python train.py --encoder_arch="regnet" --cutout=0.4 --encoder_drop_path=0.1 --fusion_encoder_norm_position="pre" --final_lr_fraction=0.01
Rows from block 3 of the fusion encoder, named by matrix and row number. Rows with one number belong to one attention dimension. Each number is 500 + 50 x the weight over its row's rms, rounded and kept within 0 to 999. All counts start at 0. Numbers have three digits each. After the name is the row's rms in percent of the matrix's.
# v: cross-attention value (fusion_encoder.blocks.3.cross_attn.v.weight, 320x192), inputs 96-191
# proj: cross-attention output (fusion_encoder.blocks.3.cross_attn.proj.weight, 320x320, transposed), outputs 107-213
v.35 094:528524505544472581544463439506572529469506460569559504524387512472528513589566577566506498591537577545497521499485525518529494584472519476540449421432501445586598485436503434492466511532543413558449459485537482448509493452592520579501554436532604451500476498492463491509507433534455516478
proj.35 088:536546471552474471588423468416537567538494500488459433550525619525466534444602446513466491461518377607520546381456454506532525525433534508546549513489466461567419360681417581411377528502486495468578436520464523506593550539429508438672480493547409524552477511551545489548479572498549477505467466665534439466446478527482418
v.36 104:461449479464450458450566502518470403448492508491485529455458524400433461428575428405469439422453440562531493393469415485526536403482527439451516498486437584452424533543501500527503440535424490476504419476546495496475501459397501481470445535465456517467491443474541485506455405485421446480
proj.36 090:494540488595504508529568505450481524531445515430527550529513510413541437452527492532576492369425588449525487471523576462507476511503448514541532495538546442472485620366581484541708466460404476471500605517530516503553532563545405492305523476502569484522535452472490468454552445513512538423477459471500571487542547539483491
v.37 096:575564413529512497519560471487516446451507548439568518502519472573489496531507450534483549455635590509511508531506441488467481494541521505529434593547602396584456514511491476472497455443579435499544456575405510589567445431550519479435551527556531490517511482408559470507549561518474579458
proj.37 095:439490583550509432435501550484414499510444524527459490458523486615454468498404453527417501626519433481482482426547507586538451525538469543415446483470557559477513381583433505535333499511413513520551548522483554563545524486526502465546476486537537562501454570499408438542582499456488480546537502595481492473455447538436549
v.38 086:503422545545505546571491550519570475574550578438496447429541501582506542513540536571477485519560529441523519521511546602449467537450506564563423513417561497532475477512444515492493450428481572454487458536500520509511358452398472527606481551506539465539561497473518514397505582498495440540
proj.38 083:471473482486622566521441488526412476629450531616451540521534357587482501494526485515476429520490475369493559479599472514510517505563473450510478571460473501471524368520478490471537605501465483471446523495478507511472578556432566504498507428494577605464561493483491542463438542521479474523495602497494563460433477433461421
v.39 081:547485508471532511559511435523546582522434498437535462571481693449596514451499487475511472464488448509540482514556550482531416499520489481422519407556569585487496445523524436454481409548502460530494506438517504562406428428557523447499508612517458557489594516467562499488543536483414553530
proj.39 083:514455503421516465576523480483577441517531548536477448576521468605468473616488542609580501433495540567508540523492510464480534589527472526460467515489563468480474430519587470550548533473533507473505463406429535587470509442538444388514484444470514457535435483542547542507461595547634474497570550543498412449495569435515530
v.40 087:504513469486418517550494425503513504511425542485568405612461428497458566575507503536540535458472485522469502498534513445560516520512518592532527552538591520526502472473413627568491551452579528409477530618443527540468542415476577473503466465459449576527507513518528431397630586577563564387
proj.40 085:484526506452475479481536506514480531449510527545619536424485407478483554590494570493595447587477374510487536427448444497544496453504520502479507607487487482556563491541522521428560533472473461519499431477538454480464485535553404451520514508489440552493428490490520467486461528501593481422569448474498482599457481499476465
v.41 109:511591584556468563546576533508475478527516518411489500405489515589583531621566471543483441548589543529496556462525528548442505547525592541442488526552562460505437567439445475448553519543527522531454512489467563525589501533601541476532593524486473518539445506528587536429551529510586607460
proj.41 096:434470441490476470414449510534441445619492432548415496445455440517454502485566498559508518464506370465492459528499483534481510548549406494483444567464498526513550352599465501443458487521523519568548377495459477571461564483515556554567548468492463518565438511579491592477521520529513481424541480630490496512509496429518510
v.42 097:547576525547542466481573503491562563487491492482448485508430506526518469600546517488442425474557473483413439459563623594470468590490486546576392492482645470493454538473493521424474541449569469557571529540497516561531434469462508481544580515529583472527539512540533502572529470446493599470
proj.42 089:495514474505555438460427509452529423456464531550505480466445534474561581529534542546523543528578356394529485456450446454575467478458457436498465572527506531532468348571466458486347546432504494492498499472540503484581422474472584500652523579505500543535446571467410566423503485553536475527514515643488545498508513443574440
v.43 092:486512430527562507517489516563535542493511511531446476494422555391493512583580427470450537466421475498526480577513518454598483454460386459489481451533479494481549513536495557574487531526422530536564466581473414414496581505509454550555541442468500466570481455519458569531488533637517508465
proj.43 096:585498457388548580534446488470568548345545511543581462542501509456464554484515520530525534535532471419549476467394432455552470400538619529528585480472536466434416381525597540530424549477510504493508471451517467505524469491528498489675457490447456457514467437477559520522481474437487436446468486527519517452490489590629478
v.44 109:502542522554493569576607506574564585488526469547524586513482479567602538510617548468544555572511539535552527603559534592517503498521592488568490521520609531584509601498539591489521549510496518550542541497514490500476515492537545468523569456483494466485494535491482556569459517540493523543
proj.44 091:520485436491590511493479478453467508563545524580532497543431474544532544501565403556475470485556334407525515554481569520466527471492537477472470517504470487485517365656555515532375510476490533489576467461522508457511461477493489493748514438469508471454569531538429561389509512483498479472583552600521539546577504597536443
v.45 082:481487535542483444517485614483505498502484495429455543470468460545450479546442441531481548534508488558554533444536444552602440604544539568444329490498524373532428501509504529447438489515554574459511480464590475583565480499508544598518530553508500437510522589523429489445557403512550555506
proj.45 083:576557528545506435355505525535522575494520488520492369531523448464551477563540530476400429538582508444484522510503495482392486523540458515402443429496487412545530600485537390484442578376389496462487557515490489491519493456599423497570478508569576491489424538535459496479504513522495411444502531540463390603496523454529576
v.46 097:472491483475527513513561577458556430510521516478585540458487495521523539517459466574519434541507568499523510550484458456425508497519551517482400501549556495463457474446426443546399456482500504589564531462471538634568345595561538567452564561550492521535520479535543515551572576488663561498
proj.46 098:442581542567490466465509491432525454553448505540445416482515481449520417475548440510455590486491476371400505587498491527448605504565462403519521433502476562520520438537468455400446414451428494512523497440462495596476550513598594491542482512485606501476445550537386533515593458458502512563579492605573464507486455464505535
v.47 100:559630563549521492564564489525547594616540477493482575536537417521511523628526465497498616538542427467525507438524575494495524410466510500483446460487513534531522426471439510459453553525480479449559498544443448540460537455443545593499617585581531470482482566504542586511587577446539471451
proj.47 090:485600468452538531446522421498423532465603462479524562572513526413566455575426486545469511518565392509515504472464568454554517442503566588443503467494581524487524387569495485482319479480465476485547526503453490529467480500505493531675601592475465526519438527505511387454540518472390368518446597593561479472492515514503406
v.48 105:493511497534477575539470567514494449570483564452420492473438492557416493557467470515537500458557490521440496446534514486492461578561542526506466580505573540530419519541496542481459550435518530479417599502481490603599501570549482497574471554477493562460467463478567513506587614531585567423
proj.48 104:481508529475583452467484553433472496584513522499481570490519498509563551518508473543492559483429509503496509434465460536494463523664419423445525501436530491542551494490432453515532489491501563541547426545464526599484503539623575534462575517451573535517533560542431518587568466431516518467437547543542489517438480505442524
v.49 100:501443579517400484439456557545480512420492440462530481537445492442469506435477501538482466458433499432468466554526538511559541475504450500502573507523424467454423456541572445517486584560474475509505474478523482447506537489377557522445428504426456589493488551430576423479483507490373453465
proj.49 095:440566542498451502513514442582513537364535555475538615438535532454537591448495511491531435526514571490444599523456520440462501521466578560527507442501486465463473575387504491525591561462544531504505632512574435508490474512431487505441401450502473557509512490564542538493421488524445575507436508365565495479573437443436482
v.50 090:532614467511396518488537560487476464520523569519527467436408444500495413455482453478523420473550466487435553438451395528439487525467433502482398533454550464539484374510458378496346411533497529468447534506429526513581495475523444483559447524452406541539429521494550505488567507471496622487
proj.50 091:499522463476584471557495479556490564542442564459458475468562490468550447578463447425501538480434671523437481489591500542578437519525445477436502467488517574551496563365513542514585480475526506552476526516543526556448560474455489521324492540500594503487488507499477538510487487455581503530527455395458541563464518528447556
v.51 095:484494576578541470458460453452573452515495537505661482482523494545440445478535530533519534493596492484527497432480468440504540517572447542529434517493624527467412584462419533529459504469518546457528491418594426530563466505519531482503587560443630470473601476495463513476537546515603516468
proj.51 092:550527528492565415473519556535537431499498474506556468478586495433510458452539432572538546485475457444491466532444514494561640580572518434452542468422487544537469567540444424564522502492532492573519502477447455505502447505440549513553550521466519636534524449501458442592569472467575426501599480498512555606573402549466489
v.52 109:556638547621572515513574524538500504550501517545566509560485476511513523471595591490508503543565510497540459520442562529521493467524577566487539505522588435578462529524510529520396519433545482504465500574488511586505508521557540501497508514564457479510572574535579588533583516556571584513
proj.52 090:496443430446472510425379517505469551549464467491525557459501499454448564532501576490450480529517382555472521559500557544594512493503500487418545497493476496545454362654507493500343534509493501496472488495433504492507490495522516568747520463529414533489505517462459447519516434472482466479488573586513448416567552483544476
v.53 091:552530489514485576512463533478500385719443541502558479413567545632517550516513511572518524455479505532525580468417547545386506532537464433571491526491553468516411436516479484554475537533473421467500511511498517622460496500529383594551447506479483509494515486485638455502559496464476477496
proj.53 091:475478485471471494498493500531471514550429510552400488476495520472450477481498443509487475389466512489451483547501461620401494565474469491430371635605596552562493538506396497483597493508449486634485475554419527472498548496486546484502492514556559577467400405457412439605552565481545446545523503540490616507499505504457537
v.54 091:449422461558502529436502442500437541471388534491511467441498444498434497430422521497501463433449470473525531416456515416492519496456419477520457465558458496429493475462450467557469437519499539458354552439413564499496469469500490463538481470530471535465510434489394459493502477485466450505
proj.54 089:533495465459506561528536441407585568505534513561431470444492391513489440540559522547557473530473608513542488532534443475515491472436558470524429513493534432447517505372387483497674464557500501442407530569485514540473490458505451464283502584428560549507534491417503510486561483479543503453520466413513491529570437509477511
v.55 095:508436458478494578417546510552485627498538503550468459577487554435518540544482441560432504516515537500518420513475478477577544536509540540473500463512560459549465476488550555482474571531434476497453541482542572417467546474451623472375542496485543408527538496496404565649425506457449479538
proj.55 092:458497555542436542425445615522486586428505521558491509588500499408463505426474528422583490476562424529507495487417575470481533536478542490577487524441500520472453414558576417519360486448640431507457465480413452567587494527508482514646443475490454426564435494535482544412461482556537502533426413565606450586530460601498457
v.56 086:522518511523603538558520528517523483501495545506518407469516571506565421450430433488486479528606528478505554515420598541522394423490438557455487449583531510507549500441483591547441457441453443520473514573501588505490455505597526442490618467513533518501540502549521522540474546497477589551
proj.56 089:469506533441508507484424478507482511492536556536467459517439477546449557526518531565535548588429401538548458593472522477526428484558583549515475546456471495522499418611494506475342481414460559503568532482443544627432517597438574527612387488527490547523407531497433459472438522541551501570557497574454501492500536501571563
v.57 084:392528574481409527509434540484540510537539525525515489490610422472418555545538502492535493512484509528442486510459457459465555497455524480450574563405466522482416510512499434464487431454416464569485557466544583560527459474527487512445456552425464429437486497488544488437464473513587557566
proj.57 086:477522503547543463468565485409503554515492565580583514452544512522546499481497488449508599534474572442550447515467532579464534559502422509499575530503477506502450587462509452474537481471534608577539473511440496552499466442431400489415520556583494543500468501516397618404607476442486528531523525495548480463443432612391522
v.58 082:507498454481520538481529499488557445590443451551484518451566412422504572491421520531579582525506563541506500410582387612492528462496435524482462476611557607465504478490434541415503506504532595539503440507575455555569470398471511448494449488533498562457486490496465427546516583524542467543
proj.58 081:461390582510615485443546464520469535500507510338537474503536507563490624402438527523534536476523466558468513474447526525478456418427477529540442453422432531443616543419506524534545480521457443449491493523483547535567393474501514480521592449443564453516465392550415486470508461493429547451416540398575480430568507417469448
v.59 097:515558465502531443407588494573517540433503447445462448455495553473613423535537498474472506499433474478507533528523578471484452510406431472485544468430434539552494472523495454473545493486515517502574472508516498362514459473509498479512431453609515453550471570507486470623450484437404479466
proj.59 098:484487495526455560581533435529517510433540567483571492507538466467445498488428501446459480424567451550600545493520505408600502450509582588580513568473529417505505466602487445595476504468505443471542529466556500501410461518430536456565433533532478442525485477555530492418426445612528465528495444558496534413561551480481448
v.60 093:479530441460614433455497503540468497492480449471493449484461505477495525504449526563492427543430445470472431561457504464545567449500439490580524549480462501548530494480568393538538519540619526506490483493433414438416581451455440513490469513512580518524502519426449488513367510482485425528
proj.60 093:517418461507481516491506486505501604457519555476433514483538536382441455502441482480428494527523600550481518427564429521497494409481530547448477478557422475415433636508575577510585538487628422455473553580508489376490529497470526507393522502433483444470479516462582517511503464524573559517551470453592469581533509429507467
v.61 082:450417527525424517446505491541465482550535535482454453481388456499524432500514517482518498477550547535537534457542399489492563477562531417409545541572518535440464512475591541459497515561487458499420584435519462472401471510460448502411524526561476413453527467462452493442446429469466466523
proj.61 086:501462552526461484529520530420477544499523469481549542416406549481515482456500605529554494566440528601556599584526530522452528551545484377571493423437486446397529524444474511518450516484473375455442477526461442463557499544473438581486501484532578437533497419502491516438546414472489564532433439453489587560589479515442497
v.62 087:522537525607512496468557565557568499476560480510521500483523571504540593551467508486447399527499591491502448489529515375485521547524471501511467459470512488587498513489487539437464461465370397596470438394486442475452540439455596560416522600511487450509458615447478426496435484597549535500
proj.62 093:463506468611469478444541510501533575493478554554517518431555571441550557427479472588494392542475503458476465514422552465529531587462440538472527492464574417549517478527416431520519504491472461475579568494372469563533523438424481510453530442559455484431542489557397586487475536488509550498378508580505506525497535521482520
v.63 087:497470522445444470541542514496482517474422486479375470509485472510400505469571477509500562548467522501344462489535482432530559450477468557448495519460547480365471467523515626575589432555503450545505399541515462555497522603460428424609490464449442535522507542476541447499520515477513398578
proj.63 087:514502620352415529554556635537476464447527489506476532501480477504536504535453513474501374527510547518505399465425500506497520495491536462554476494477517489538488656456532488535589573492418561485491535536593508501527473609481521435356382451466521512540586460577492529480546506517529443382392523391571470453448589437543385
v.64 107:505577467518475492474441553503509551468469530600473410464442571573478430444591541553477534458527425461556535556591443524494474445456446496483435534483538526406473567509524382528532471527462496483503591449503544628413492507492495475494598519519458533475438517455608527425623422469549505452
proj.64 107:529531518547513433443508521475446440497531541460522446529466529445527611468569523469574522429448542394486537597556450454466566541509472429452533488494477519492510542524522404520476443588457475551489483527555552490459507525579506540476526471470430539388432419468533461519577411383420544548494580496484459463497448525463585
v.65 089:464499504485519469477478491516570581468508527550538484560512482560502586579520493408526441557591511439499469555461515526355542481505597573390457475558514537557527520493448566460498544484511506544504489439562505457446600474620475422527456437565548467534536546497420487542429468507557473555
proj.65 088:430483494404477396544369511520466441475538507621447531502570514459516504446493520394498560562530344462416548432442485563445558564438497458535467479506521504488508425634519575516421483511436490511453495420514469460491498490482449506651492481452599404471448476470585488494498478554517530466468514623467417474404549573544521
v.66 083:466541539435540545477394507516596468526515557485478415613450512480507399432476514548519610442548510520484506527429586471442569576576487469399470513475521482569580550497459535466518466484520414434509467472506517539574581436421481513507538511555445578534603455474398473463550395483490453505
proj.66 090:402416535518470490460425569505519460427531460482432474485484519468506483499449505416610621629514512447532460402463510543399459517512528502545641465474489524547483366434528518483461474467465457527540533595456495486524488520489437474496522485453529588506509439566421448502498515576543483423552424544460606458446542527569548
v.67 099:437426486432571506505563450468518471529527550487353492533497540399494529639436489451502490530405466590501470486371455514516489566540453473509455501452473538514460442511481501406458435459491466479503430513450407556532512437526542463492466477408534516591564522443446445517413473517465491545
proj.67 093:474491495460565545539382504506547619511501481440484473505475486504559465516463429472467439548492534485411499466458458469569537608403506508537496470413527495525545602376488437503630527488557569497552533458457505524558598488552503431350483531485495435564606453529448426467497458458464532462527443437447501622520529484501547
v.68 100:488423537457566549433478546521503517394544486535383505531541472469509482598477516432486410572380553566456491450421502442514534480517486472481486523546486485541564498603413514455423488459483583460507454517545484501553518461441491513534426392493544555532518540494388429577470412516538459612
proj.68 111:532451429482485587533456474558446511487423477539415484472530470481484365531405431517543450584553493516490502418418451465453439473466483579469521424503438491540438525461410534519543475490498518548501437524514494579605415475432476481392514519476546440582528443457501450447485517521563533479475446444454591559538530524564488
v.69 098:391537530528448570509545411535529491473475437568516481547468538471484489608440522455461466580485507578519521590544536543438543461552478438447461457472465503622594502557391550493460517481572553480499472423451463424484601508516528454431517497498567420471520576421500527526514433467499513498
proj.69 095:455489557439514490550428535572519493430409511558507522478520558503539497543452517448507500552528467538576435541442508471427456418525456521591469493511491446519412403615482583557419553493630501445487462502501443483566550512470491580619516450541502510583574434496498470419522552522513524498509518527466522510534601529685455
v.70 092:511467440596499560474530586572559563489536493504489559580503484560499535529427523414432526541543469494410599594455486571477462489487485391493469503508491581613539447509482604507601518453528547501484486565537488452611498558488573548531512456470481472483531540546524477523494529551575476568
proj.70 086:483452481478505539555519476428547516447518470484475438515554497452505458559521449472486512560527385492462442474497481367502460558480525476485493567484456477523531404666478494469396461518520470490482475470480471463491420524468412495676446404496525481543555486478554458478495573481519475489539570562486494482526539540507440
v.71 090:468482509520490464478458483464531488496474542551560499515489456563542471502439515536559493453554461528535411617478483514482450526602525519465473456452469465522527552533527502570471492540594476509449482516522478524504413488485531506422528465546484531449485545488579493508511406468521380383
proj.71 093:486483458481524519529413596476531554483463445460532479455447445529551551521575540487568568512487464438463486542510581586433475516457509571529468495543506574551515507553512507545516523484466499462521538498452505562491429453523507542628511561469505543397564602548465489564576418571529446530420504530439485494629484572459432
v.72 095:469527602482569473427426536545582566490535527437419511619503465496434534584456503431470367493436439592479435472481631553532581463504511441474445553438555577520532483466515524483537443483490570420529432550498486432548512506554499498469479479555506556624551485500470471545516459531513476502
proj.72 090:498540574549552586479531463532503584465447448518482455520555529497500458433499432484531491520500381535480459399507560513531574501545449473518552456500472516474445405548474533556427474493564512511536480518467559485524480454464500452565464459483495477559506465445533450440512566622519593494456413365495530440548552535449441
v.73 089:484560567573544465488429398510453487530519568581544542513607564482471487504490379539591447425560508467531459473546502489429462539563543553527451444499457500462569478542586485511535505446477562558521546461418484464542484477523486523497537496509506466464426572487506472475541508548459490592
proj.73 086:500500504380510469502447528429512525649490455475557441454474458439528505496454552492609553563511473490429589528501568477462435454458512528493527452406477415541544444594464552499458511542562603454539439543521511513503544493469562431607546503493541456504481507442483464547451567562506459532459495635470525559565503510535450
v.74 092:545463457601537477500432505477431494512447601528458553455478472490501530491592538547562510472500445494504528534520434470461489433580411464483547593532466495338530555444557417461491467536468490518469553512478500534413490479473534489448427566519465452536497566597548497461510583485470557491
proj.74 089:502493585595473444443638411496487523511485548411573380456434501484442434480599439487457457505458543442440524504484394488534509548533487519523466501524594507526596529424434545552571565495435590511466498515465560457460519471467531651443559502498558542509524584525516595518569479424412510555466561539496396464518463475496534
v.75 096:453453510562513496450531463591630443484553487468555564465462573516500506524509441481557408532507513484523424550495477502451475471443561566544513464534525537448563465522534507482485529431481463463540528572433471466509507501457544534540589531550469554341533569537499654532455563483550511537
proj.75 090:480438442542507464488597450473513523495461399536566543561468458500463585511547411603530496506577409563497475499426515561565591525532532481563555584470470464508513432636501479516271549477479498479470485453551467525496537472527493501629475493505485540489504502479575475547434533555492590473447525575645497478447468533473594
v.76 091:484472492488548517474418516473449513494473577489412501451529544496553447501508547473428501520484423518394518547390369463500526545435413592536520498412481509420442552513496561482599495548485424444493449558532410488500459438506512506468496549445469619581564415492498406472459410459482477472
proj.76 086:513541432485473461536519576507493471470439516527409471463421516560526445489548455561531445476490622507421511472454451487586491485511542521469559477498460462473492598325477509539611451509516480495492516466465561497458583467486444464380502606529435484525446431506388518522565485462510508520501414458442516510472559493571496
v.77 107:484453416484412487474444646455377469456428501533492512471502498514506522390506504559429493415438460508519501449549439395539418434521435476515550485453541456447411477498536372564490454440434452442502540415469552497381461505555497426538479568499468553514389523462545509459466527438461541440
proj.77 091:527589530526460408467568431529546530500497531493576522587456453468551537478556577434580436449464643397510460598555506450570520453523468474514509408527460413519507674408468541448725540546489473598514504493607535522483521587433530520357536496518495416529474505516529553559609433425411542517547429402504534422484499515497556
v.78 094:439522546415437560551572473475544399545465535512488495547498500546508442506449514416536518555584463467431501438445511606559622585508489362495551530441520424668596554574401473496483581516502483498488497500491512530494540513484463489513494483517538559478569477473501541505414453486500534532
proj.78 098:448442464499535452542406507520479503522493544507476470395481550424515527531375483475529550540522484561547514468556473518543424447523588580548541424531526553487476454560563491520419569541574536486442568383520533517530474469434519461557430510495556523550595484454550529459458596573572507461518485471464522542517622547515424
v.79 101:505482511479465448518516560499410497495504432390518591407500453426486575479472474543475538430489501424475479466583449481474504504419448462509542528534528507382439540531492492452539530551506444568351523513508499447515437495444452435505539543346402472525522499543508469466452569509494503449
proj.79 093:500577492489426491453565462484431539438547508513533546538495472457506498500580472529477429510468542497488504545485526492526550516466571576420536519545431508482535584383480531503578516501545564504518419500470514467502538558589479492309552521526514531430448582533555526491589496375556531458520553392521536428552496497455544
v.80 095:520477540321475481436485488485439509466445519504456418494489488530458561506444487362452504506396499505452534387491483462440511518436443481468480507458501469462524516527463556436527472546533500497518459519426450463550534409401495457558451533462481590555526379483433578527472450527411479491
proj.80 091:584436542562443550610487440472504547515517600450517531476544463487512489461445505450500422550495559443531499412485538594571483441557593571512481495461540475501490618339499528507614409588544425445509495498480467388443500550474382511263537501452526526519485463518465457467456550533451538499477506412486555611457630514559561
v.81 103:557466490512469470452556539467462426490521472507541531496499529571461488409485495495548537420442464469509471495544533510435453459450434471488512514554420473399403546532497468591461487516428503538523555500499491531555474464554479542496472524465524441545502456457472477411500537433475504453
proj.81 094:453600463585429539407536466424482483494608535516467562505473445528567497548511567533464447518491570491415523533498403546544549523524481527497581559474476522487444650332493440462588550532503543429412494501576469527463567485460532475392514501501492520571453492480501454530461511462475498591540497388456447462535463512456472
v.82 084:526502460515466538510419422399482579503484497488499411467523487614534548519467514502504511471497544566503493459505546518470544476510448514480558575423548593444522484492532457497432539605498525527547523423475442503541533519435496578521608460523508535523508522574508404565478492558544478436
proj.82 083:469576517465498461473475550425483478487643481527553544469553440490512385419577487491439495517458546426429406541586498537479531518526497516491541449541488499587432531522453459574537498477503486513468504539496425502482544530451509481480512471481410421474503530499406467545476420511492474497452432409512445321479454624489463
v.83 088:481493616520396490528521476422450520453542546545521469506543426462471481455444458582514548526437496442554481443535441560496538560467467458496456565440359561511435481439470505560544536446562430481513536406445567439513574444518605534537523478494463348433521504479603468540488498499511525403
proj.83 088:513510481510539553490547443422468490502452472503533623549541412569439524596444615395549424511471424565543472539582443509596478391466528546522437528412561561549401530509547502492588552502585560493501531481520441521533464489547584550533383596457540492466567463510531487493465463546451568524447532394512572429457515436515521
v.84 105:492528492519461484476480525428356464488438484444462468435486520473466411437457566522428508469473437456484469479479429438509474430516516483515459498440562456401461486442425357536560529459464510447503462463484525517471433455450513412560419484448445478494478524521424506440514510449492516429
proj.84 092:470499472580557384558563548480493508516470503457593518462585520534550519545518490504533435559554608484436459497555445476550452500445531493448460425519599532435531604322513457482671440599453518521492439529432507518442537560508560572289567501525429472449482464512525512537516502472475504520540532358477452494473531572467614
v.85 091:550461497439478515449578421543486542466516556475437567470503489503475629537520409462468443418461423579518528526438530562528587507494484464519571497524530500487539415456563472558571531511482569476454460528517466551559513520471459430475450420537462498473582485525375457512494527497542440554
proj.85 086:449437506587465461543493515464573543566435513485376481486418430457467418493470416557491474519462568583518452479469536509570402583516530513502503578539450485502500589458522481493535507499503490479436511480453472539556480467470562452449502515473469418597483452534443390480477473535472492487484482518516525631436458496491436
v.86 089:506533507568638520510474573590488504517535623579535557576489567480554423554471490530516517569490571503521443497549572359530412523455506540528512453473514615527510462483565526460525568538504480551488537530416476603507465535502556463526447458483488505445451466419437495464553479533420420452
proj.86 089:420513437520505580475581541480503511517519521589538452537564530479494442530527484509534509496455486536527520477480455470456634570406486370420547495407421562475484482492491614538479448506483471393475471460566538496452477493522499523518516462587430560436482470486474520579504485437437536508533444524488430493537463502574584
v.87 089:380490461435475507463468477540532450533589488480489500549485570544369533583396500485473453458522514662486547476493515531573477522462477498513476479516487528485584518498524540460437527435512507558531452427522529546504553501476488564501568448427465546458484479419440519596518393533515476624
proj.87 088:446448515455489579501441598612504417493501478546501456522551448444465558546415499543607527517482482505483494419472452544535530469506571466591427477526507548578511407586353531552438475427586535534515555440547558500546439405493508490608505446456490435595460485521456547561460563525485487448530465500519607478485581538532427
v.88 087:407466609549454396598606439531524597503462497567474526480563398529447414521413580441490441384547545567503436493603432465504449524539497403515440549447443476458490453537465460574473529487524508548539480540512568503513528454464581466488573506446420505516540532518484518462513532503528489479
proj.88 083:425425501402481560424549460512537470496483536496522555545551490556468441566544463479440502556402460524569509484482482500485415412504582418489479476556537501444439439450486480482624591480468535584516412494524495449527438440525524546446422474437499514518595525522504527524448404500477534503470426583528488509542646557497509
v.89 081:500473531382509454583470491478482490489455444554416534474551482498488460506500513518447538464510539585505548585470535512527588441517524538541438570460566523539551415507443473470567453464563536603478539497535462456481572454480532524488471467438514557523473404517339406503465457491422580501
proj.89 083:530495429450438490497433384435581439503499461472491587450535502476472438506520503516548511582463552498555476534448445560553464555500482583536425511473472576492551526489568500442531511540478491508574559486463554583428538473536449469460495390574519483543586510478458489487507492614492507395486516388526427522550504519486467
v.90 093:571476495419548460395468559406328496537505531462501548378505404534555479427502486487595578431561375466500582507523454466462493497405562495528520530558493489401464539470390417538465426474448446522498475475478548461436520487497432569499519533497510459473491560505480475414531533432404588473
proj.90 089:492531470582457442407602475457460418558464507465430481526592476541552555454502435526515500530519548449494469599506472553520535600517448546492488453504586496413490571405493425474562472493479549491516545519538482492489548583576474453344505566577464475554457475500480578472522382443489364568528511434465574464418536550473457
v.91 099:415451462514452542463571504558582522499456487482444538633568460481418631564465495439499554637568580569553474497457601472507582452502507491512474503515473492494493454431523605487522540542543588459496424551505515496593469508512499489512484432453549561469529524505455475493460440479529494542
proj.91 092:435527517450398489519402455525493560504510491537499443529483491533478500539494483436530519471603354493544553491385561527584507425502415505540510506581522478533523386592575488545304415478482529421482438462516504500572499483524527488628489475517485549605515504473463522561493519544431465451480485538462519548560494505509503
v.92 089:393516471537487515565561515524500520478452430516536499561547532447461481512452423473502479512451547532434484547510570522488433472506566477569455445575495600491443542458555546404472452465523453520500572479489453510463537495520463536441531530480508431514599575493480509585574574529612520525
proj.92 086:486509450430507553472480424583516471495486429561488524522490455518577492441422530545415501526438364501530490484498472483499480446403543507591507564459502533461421427629506483561360433543507515459459536569525488548474431425602514468601425466550500537533489458549552538448530607457499544539536560613588382536537563580542435
v.93 088:427466570529576573555507417535531536580475478442567531539534591503516546591497519386396527522548505512447563417503486553591495452435610470460467475587452443548523447541572546538534490498573441503533558498434531468520480535531573500496482459544536530467650503530437435498431415599525416560
proj.93 087:484474578412498434537476517486455542477511483414485504584462478529476596610537460465556455563471309607463509442511520475524483454527543509496617533506500506449405375569515528576469461495437542412563466444573446480524452461480412503623512458463579491576587540426534558439482527609555514495425411627541511528512429480553426
v.94 078:479559587497419453477464506516444501432518480498586556497501500557433552583495559540460442484636488469510445536505486503532437518511544439547522543474528537543480557526565462439556475525435432455461485519567560439431420519506474513420488448458527553499441577480443564433543598572442515573
proj.94 080:410497465475497393577451558513556447454428510515490499481515500534491490557583503439501506510438505477521606549547430581609522547528434464462401481485571495546494434345511462515476517551449517547510548533450416430547495577516499442568528575467502514505564483500470576646508503510442472513403498529477532554543505477465431
v.95 097:432524432579584537553448481505574502529489536528496499558446485543457423523470490488547472524544492497598543509405563512486493532497578493506446528527554580579544483522501546557526547570617602521551614459588519510452554593567475486459515444551493499507540536617467539540525494502592413520
proj.95 090:523503509454527474598494436527530466529517435539416491563477533518501546475506448469566545560483385535578507508585505511457518475523455467477540542507514529392523360672483482582395559488580504503451461471485475506591582520446511513625477469576446464501495446507467536608502422555597517473435558597428504486565493534521507
v.96 096:504529549421437597445497467600526558584444558499530499466418474442506463475481417439514462512493452402420648548471448392590562495454470514528482480489453512489614562420442479504538443471500477487579489494566539471404514555459444476513532458591493498525539489454481491498476497497449507485
proj.96 098:546547555468524443512551557479514472529473515474456474455565538514531485406476499564512519490566509418553544472479448522478560529574552457386516524644512495571514541377554579467535462603436464499558496491420474554436561525561563563438515520463537523437476449467447500445513479448536449581526490482449508580473527533472538
v.97 099:461447505518485374567620587455622517462462530569512484548492512499531554545501595561482536486509492550499574485547466531461462575550524533561527577593591545461492404627492523494509508602475510563558490494460538515533509455507567472534569457558501522512539457477493545583441568495501497528
proj.97 089:455456491480530564503438509496473523503507530580460499491518561511578527535561501478531472512487383549568433455419501502492520486515559525484434454402502532577622351599421498542375527528499486472465540564499395532543393511425471477644480469510533442513485480449472489448507488593485525513510506681486513535536417485508458
v.163 097:501445536505509480526504496430511591483538500503541449488433547521509574395488565545428412451495493526599417601558473517475524466477494539519453333538475432461507582609488481427507517452475448500467516507442553475461457571522507530494510401538500478490415566611442479590503474518558630463
proj.163 105:437520527440570503521487473519512490490516503478495524499560551570477538449443501467521526546435563527490456529400461565513547489447405530488429471488486434518572501546559546572517514463507487456429384444484453539525462496450532466477354486483552465529553519534463379565574529427457368412512500518576562439545466461555464
v.164 104:521479497442508485530396449526495475530421506389503467525510478547473384507524530425482532471495583349532517505488486503521364424513472569442542499528553493516493489448448362468474494438546574456532513475493467492476440499411506495527567463410451483543418433413517552461429523422452508466
proj.164 094:513503524478520466417564466395384545550458437462494524451563493489532500549587466546504536462526600467441478536495404545432497572495452522583507478573557471546474623422465407475630460566561570484593463539482563551451476577511503473434487590493535512524418477420423509510566496500425502541614516405494405557481518515452557